config.yaml
arch: "crnn"
model: "sound classifier"
dataset: "chords played on synthesised instruments"
train_examples: 52083
gain_aug_db: 10
input: "waveform_16khz"
targets: ["root"]
num_classes: 12
norm: "batchnorm"
hidden_act: "relu"
depths: [1, 1, 2, 1]
kernel_size: 3
wave_channels: 64
wave_strides: [5, 4, 4, 2]
widths: [96, 144, 208, 320]
rnn_width: 192
rnn: "gru"
bidirectional: true
rnn_residual: true
rnn_layers: 4
label_smoothing: 0.1
loss: "cross_entropy"
optimizer: "muon"
muon_scale: "original"
learning_rate: 0.0087
momentum: 0.95
nesterov: true
orthogonalizer: "newton_schulz_5"
adamw_lr_other_params: 0.0013
max_grad_norm: 1.0
ema_decay: 0.99
max_steps: 5400
batch_size: 256
epochs: 26.5
lr_schedule: "cosine"
final_lr_fraction: 0.1
warmup_steps: 100
weight_decay: 0.04
adamw_weight_decay_other_params: 0
Rows from block 4 of a small sound classifier, named by matrix and row number. Each number is 500 + 40 x the weight over its row's rms, rounded and kept within 0 to 999. All counts start at 0. Numbers have three digits each. After the name is the row's rms in percent of the matrix's.
Before each channel's rows are labels from the 100 clips, of 14848, where the channel reaches its highest value: "strongest on" is what is common among them. Only what is clearly more common there than usual is listed. The data: chords played on synthesised instruments. In brackets: how many of the 100, against the usual share in percent.
# conv: width-3 conv, stride 2 (model.blocks.4.conv.weight, 320x208x3, each kernel summed), inputs 0-207

strongest on: clipping (36 vs 7.8); text has "clipped" (36 vs 7.8)
conv.97 099:443542565515547603535514496513521521588529501546512489539525582500472489559479489391511478515495533543515496442438524505520513489439471454474476503497514479544498532526521474471491450438497486502432433481511495500520517476578541536501487470515491579533476569465499504455491527432547578530418443557530451517512569506572478565543539495482472488496515528518424440515479535535512424454614480543545488524545480549530494548528508502509514536505472449512511469487536549516475625469563440537545518557498482441433505532510544523493485458523502519442520513524503516575451477558486486442528454539510478565472540438556487528493444508528

strongest on: the note A# (92 vs 29.8); root: A# (50 vs 8.5)
conv.217 092:512480513556453555499528476500408525502453439551464546480513530501549512480447489456470508406438493558475534495457385461504482578507517499513482421471469437476446521554472500542450523508558515546519522492540533455505437542459449560497459515594471519536473542567514492566544488519524515566529503470442508624493519546514495545454523524544545497458540484546510532484465484402538531429546476485516486497530490487500526561504483545466505456535521527440548465519494507486543496510518495434546478541545554517506406481511498538442436516443498547575479509450442459533521578464472455487496450561478489518556466525482463469440510510510

strongest on: the note F (64 vs 29.4); clipping (37 vs 7.8); text has "clipped" (37 vs 7.8)
conv.19 105:516484566519494546496480489506505503541457478546475512435524451460510465562458575519523557490467470573478512616560549502414516465547488540430527586457473518463445507568500515508545526521537513506469490445523508553505455455534551503513479507523494544498525475445532510545529484511456451499479480510477531480510471472550537507431513538509534553488477517467527576472521558513443513489490605495541505531460469417447452559484485519439431505459495630406441509490470495547510513539471497482585557490514504468465536454537504441571508479508479586551520556512492493483499508523449450530497600519449527461526506469566520507502450551456

strongest on: the note G# (78 vs 29.4); the note D# (62 vs 29.8); root: G# (35 vs 8); clipping (30 vs 7.8)
conv.285 104:514543436545442529554494510495476493504553542561474536507545411455478490557512462527548468471438557520553540495526547445490522546529459516506625498516482474563601545517560413456509547508487528572476443544462527516494467515494446607489505473514565553492481467489507519537520540516582503463514479478469494521551569476442520535471535520512449482525414545513496470468523518535494468460559468566494551534480492517507481519499608509511544561512542471479429452532483485504463457519509556477550455564524481426475507431440489490508432537478484520501494516513532508567540540556398529487552547459505520487466475495502542527458516514456

strongest on: the note G# (63 vs 29.4); clipping (35 vs 7.8); text has "clipped" (35 vs 7.8); root: C# (28 vs 8.4)
conv.184 101:535562487489471438521536521458495468449542522616491500456539444521550544448525494472471450528466498546456580505530568508520520506522513512472477537547503539516511497480513394605516523508491509396497531570539537499456574556464535449512473459518546440465481519558502482503479566514500559478519507501526485513488447511485475560542522461506507453497521535495473510512531508477450509517428511623491524439506582617435568496569410532529494443509474520568506470420508506492487533487502574466539520477505534481457519490505566531529517465530514490469493512498492484451523439424466511567483538487429462569544463484547525489485477515521

strongest on: the note F (74 vs 29.4); root: F (38 vs 8.4)
conv.163 102:493503558475553488472500554463481477432461521444459494523516394491467455489470554511545454491509557467535523434503487517438500555505510500463507525463502529461476457490435541532534536469517519544475480481485513480533442534531525454539456435522561470549491461561488438520471470472463470474521461463518511538498476556543564504503476476502562528533565451526479477523508457453417482464475551467482525501482438543412458463485469474442529505488543555494446373439498446485438458482534398545481554488463504482436531531499497544453515514389468597432475570510461514518480471533458491477458496459490447457495538521418529448468494506571

strongest on: the note G# (69 vs 29.4); clipping (41 vs 7.8); text has "clipped" (41 vs 7.8)
conv.102 105:441507422501463537562453446463516544517576474471542508580467472520542512459520465420551477501568496499468477415556441488424562547574496487523507502522518457478579561531524522491628458478542535454523522525549505492565516500493432567435526477502536512502505496448571497548447502474562544563553546519493501447558484470468585477494520449505512502497457524507528545534438457562500502503457498534525464448462486519459497531497561487492516546532541532521527472516523483536448530520444549472473505543456513531481439541400488548600463465477465488478504433520514505537462477468516550521510426546454544546447506472535518525502472522496

strongest on: clipping (34 vs 7.8); text has "clipped" (34 vs 7.8); root: A# (33 vs 8.5); instrument: horn-like (25 vs 8.6)
conv.276 109:453451552553476538615467532533526550546478552494510490520506605454478448520455543521513514507489533469469590488512516489496443532512565449502514472512509496491537520513448494475487516489464471540490484457505456576567486510515559537495488537459504505511516539464549545474482534565491446524486443500504541508520459511460509452542495456459574536542462507471552521547459435559476531468521457586480487478502515541457420508471494542514528522534556516537523524468554399560536526527486494474453515547493526508472576505524502417531494531520481518550465570453493382531483537533550490490466512455552519473518421575486514395610526449468

strongest on: the note G# (100 vs 29.4); the note D# (70 vs 29.8); root: G# (59 vs 8); clipping (25 vs 7.8)
conv.24 096:459492536523458483524519498476454519532502447624507485420512524459479530458563474482441435512519511559511515475550561499499514527525566517552580526446479508537561498514585469496582474462579556489495557480497501465509573546499560499487550540455577508483481484507553572526502524462484518412502501466455550587568453518550545457480481520498483530416494510467452484475484529464485571458512572533530483440470459454540494526536449476501488433576522517465480515498498469486466547473430565501615393449482452521492537475483511471481498476508524519486549462478514478446449460494503503513468496486542569532503543491508499449525468569469

strongest on: the note G# (100 vs 29.4); root: C# (37 vs 8.4); root: G# (36 vs 8)
conv.172 097:525493462488507529533580489409496543510526513559577499498488442542493474402451528566484510564473508484476514521548489541430510517513590455457466486481512494480521404501451480566544379514499556474561460499481580548536529489489471467468533499471464521529546467507488443498483476428531564456499556577506522517417554510487506486504459516556489522500565501509479513465538446518534510479522535544542490481414577543437515429496489507520473534479494504454474523473454548519519488506529591500585481515407500470523559589456511511472470412481516522476478503506517501503514540441471495544514524510409551475509549507434456548489488469484

strongest on: the note F (87 vs 29.4); the note G (60 vs 30.3); add9 (28 vs 8.3); root: D# (28 vs 8.5)
conv.141 105:491406519482473466554493517449497468542433533490459452553464518471485484589570492439505534536505499480459495607480503568477543511521549473434451559536466529499449509409409449478436530495464593447502425479477511482488461490505553469457579498466490441475496464506555560516496524532508491516499501505453462569449465524462508523470536514501496455474469536527483479495565537441428470505500465547559431508536520551491474504467492508589493427509513455498514433483553506527511476475455536528474493461464475490509503572538522444477475518569469521599540488440501497461499530530564487532432545557453473523490487448455493512516502578420

strongest on: clipping (33 vs 7.8); text has "clipped" (33 vs 7.8)
conv.213 096:538505468462482514523565451514563571580437493450541579493573514489557507501556513541527483514563460533495469438461505556513520525499510488449533448570493493469477552448411470479474534549558551577463520519541524485498440479506508495503473503508508536511524496422530544434456544449515506568510511573481506493544481588481582530471554480502520552502503506476580457519467525532513536518604498481502483530527474542474490482531421506467491559538452446536498511479527575545449523489452452474494478488504522548548529581570458465447488457502542532615519557512454472430520496503477500493489483539438464571494564548518565456499516492489

strongest on: the note A# (68 vs 29.8); clipping (40 vs 7.8); text has "clipped" (40 vs 7.8); root: A# (37 vs 8.5)
conv.198 106:483490514571485513406480519534510523458504439537499517358520542536469513523579465471615495455520499469505407560561481473496540515475530518516532462523490513450505559462538520514479491500532463534464567522514472498511520551514501517517440479479527587497543461536449499510487533478507534460480515544459524455550494450588527471486482442550511503566513552568565527554484460514482507481531506464508518530568567457505582479478541520488470535493543515455505448550502510558496454549499396480427448509584527597553510474513488491524514519465471481526521521521524378484530561527533537534493432519540558522532530512496506435497514491543

strongest on: the note G# (99 vs 29.4); root: G# (35 vs 8); clipping (30 vs 7.8); text has "clipped" (30 vs 7.8)
conv.288 089:484543453541492447494450478495465481532542490485454573530554467478529513534460576519507512416527480469421577512513545492469482461462555500481573521493531426578521472490486476518551477521528482529536564538452495523499502501474480521505492454433449498546504427499482488442472513487465509517509488505493580468514444491539502511485520442547461591492599551481513488492555445580490504434484533454492481459538429490428480463467543449546460504477475493423467510543508479561543459533435541482614478491534473555515571591520486551474533572522508527507554532576482424517466454471513540500515517527566513518500518525489458547586543476545

strongest on: the note F (80 vs 29.4); the note C (62 vs 29.9); root: F (50 vs 8.4); clipping (33 vs 7.8)
conv.149 105:413501592444539465531450554567532568437595491461522491583447539511469499438489552515497559503455473494500515521493483517508569440497539525477547568518562511527522468517528513537525515504537568503560594499524514532533501528560548568488471458484518533491509428424496556515487531534480464542557493508489502604524583461504491511456521458456505528549444467421510487442547560488512491468455519516483581514522489476486513510456490523467579493498534563496542470464526497577545490480444532464544537429479550514579522480421490512497470413469442486533564502522455503503457498470493580540497462515517511511527509485491542471510492554455

strongest on: clipping (42 vs 7.8); text has "clipped" (42 vs 7.8)
conv.274 108:505525548511555494506535495559513414500426513541473521502594439566538499498503519467500497519545495523569522366533500488534582514477412483511529459464545498515450482447512491509542518531534526531474491484606412481464467547521407484492501549485566480517549594513527498491431459503537515531533490497529488585476514484510492439574507527479494532513454553497579472522497462476483563514484501477483529506453553466532470492484529592467482506485586460541575469517503476496482480545482519458479529462581497481472448437523496490499501519429513505415478553452555491502477450533478478595569442516543516475475534521474544458485513504447

strongest on: the note F# (73 vs 29.9); root: B (43 vs 8.4); clipping (42 vs 7.8); text has "clipped" (42 vs 7.8)
conv.154 105:510480485497440482533449540562494481603484470510509543482534530480452531391495436587547493414471498496461445562550474485549495549533512462493487512531500571504575504538492481529432543490496500501471559439549494551557469432468464501524520550480489524532517601522483487474474476467481547471512479477483476480446446555487525484538577461503512506480458545513539527468475495596512518567445513492486554572463507447495546460527535530471547498493517497440460477512507532518556530556520388448416500524500493507450411508517532502528505517495488538446493506508497407459501493537536481486511645507501539560529484484469520466542537436511

strongest on: the note A# (73 vs 29.8); the note E (70 vs 30.6); clipping (32 vs 7.8); text has "clipped" (32 vs 7.8)
conv.111 092:554499475515537519502514548484469465483559467442525518549465522536474550453448486494458465491542524486489407554448426588538506455499491491531474545475467465522460459498458522506479513499500472519473517580524497505422442469528498574471516490526408555502523493442569503463496500465456509496453458522513462573558512509445571458496540448508508493521460528527551423440523488552520596440487534562538497510460466491564523521534500494532502534519565510491508471507506481530500455508542526541539548490546466500445448546512579559519524499479498472443465465474518526568498473549392489537429510552508438417476553524569505539419534595450

strongest on: the note G# (93 vs 29.4); the note F (60 vs 29.4); root: F (32 vs 8.4); root: G# (26 vs 8)
conv.93 111:476462644468577522485501574517476492544471545513477528487487516524543433524497508521467579476528492485495531510520526494496548497474541516460511511481538486463519465430467488492545465538552492527529438469477527444449459514583547474502547504490490488480458421529514513458506468559526430518484474491484493459575494491567457599494518479437474444495471470437533524480565567454506478512512499474548540388533538521476537505522464511507467567517597513491536511452537526495489501443478446529583529475512588450470545575528478472532512498588449573539457484508433541499498502546514576512486516576493454518458439549444526499511491523439

strongest on: clipping (41 vs 7.8); text has "clipped" (41 vs 7.8); root: F (26 vs 8.4)
conv.201 099:508537550541504565513463438548544521483468478437510454436474541465502502522534488596528572517553550517459505515469525542491492604567483466495617485507514481486442561458581524580537535499489519533581570505493540433480517533456463477477583515477460529523442526474497581512490525484505511453505488496540471513508456497522474532474499453479485502552506512498523486475519550546504607454490543429548531451530492473565544501519556524449480492493551448508517530412493536525551534487446528527521453514501507503518539589500500609453473509483478473564442577511478474508456519489536574531564495477491532502510451570489505434490531453531

strongest on: clipping (37 vs 7.8); text has "clipped" (37 vs 7.8); root: D (25 vs 8.2)
conv.230 107:562574487518428474482465453500469482482451447496521469561553535490456463506416488521477492505399531530489448424516539504530520529547531489519510506491464503495608528536507492475459451493532481502543525459434520473514558527524562506546536486518515493496526575500527511561523515431488580457519503447567470524491493493485540542506529456518521433471600523551558463528482457501494455541500461456534527559490461468534465515516488490473467455461483465478562579508525544522400549519445509548507472509418405437444419544561536488420546500510527515548508495522459435475484530545433484475522486515473539454532486446458483411475439495513

strongest on: the note F (99 vs 29.4); root: F (39 vs 8.4); clipping (27 vs 7.8); text has "clipped" (27 vs 7.8)
conv.73 104:453493553542491560493466534513430496489499557490511446496485524476500484513503516503568559486477523527503469372479516565500508435570556513383521519528514538474534542557464532508471540522567526554489571481538496573496438532501506483461522458483543425412536475495476532473528506510497478503459476515528568481550492513485546526427469548446500511557448539515503529477506558548496538490504492503502543500477521531456531513527446475513525565479491515520465475383552494493499505472451496537530528494488522529483431577525517432538509473547450596629551538467529473390531496482565470456463486509507477446537519486433548519508447465463

strongest on: clipping (39 vs 7.8); text has "clipped" (39 vs 7.8); root: D (28 vs 8.2); horn-like (26 vs 8.6)
conv.79 093:473476541478524489531514398472532489586523479466521466608512497450453495489485510474467547505514444555545449501589497558564473496444511498467459470495475561545475510505549533525464508537504575565435463459513462563539563497548522520468470526483488463500438508464554527487419488493518460399502471485566515499534441523529541491529448513433435518458516501514482543475480543469554483559508511531473509583502453437479458460457488553455477543523434517447469518440539479497522506474480439464475578533431484539464491565580465502498572540467525484525519478531505566531529496512566467495503540495518500581519562555549568525541556540480

strongest on: the note F# (99 vs 29.9); the note A (64 vs 29.9); root: F# (54 vs 8)
conv.29 103:543497456504560483507461540535612469491423512474494502481509542400494524525545550497542528541498455544468528580523450563542418478497488491450527549542569489517479453536573502484492486466527539566488486512481479554470577488532551539473499485468491496550480571527488497446534484501526539532525518473448475484488531500530473530444569524558458543525494535513519537474540417478528490549529517405503477565527483446461565499450540497479484492546542584520487479541532490553478413507518498512510506534475512448474537489471522484476459522538596520485522446499533443501567597471406548438484577555542522560528534533572541472504538490474

strongest on: the note A# (90 vs 29.8); root: A# (57 vs 8.5)
conv.129 093:545569545568450439462452481501461474519487464503526506437473527499417546506526432426542489517470503532467524427528530492512459500512517507444572545512498508552465449350472528510458465518484495552481477464565448498517536510464535535512513535439532451508472460549504547425440481494463520493508525585533510594511568505495404495545537521505453541460490470517528509504534446461491500530520562535521496489434495592571528462471450559564476550525487440541487483538496476485560513529445517451475512497496459443556580494480549565460542515487535537475519533452555499517490533533472512550496512531579543501519479538524493424505503467567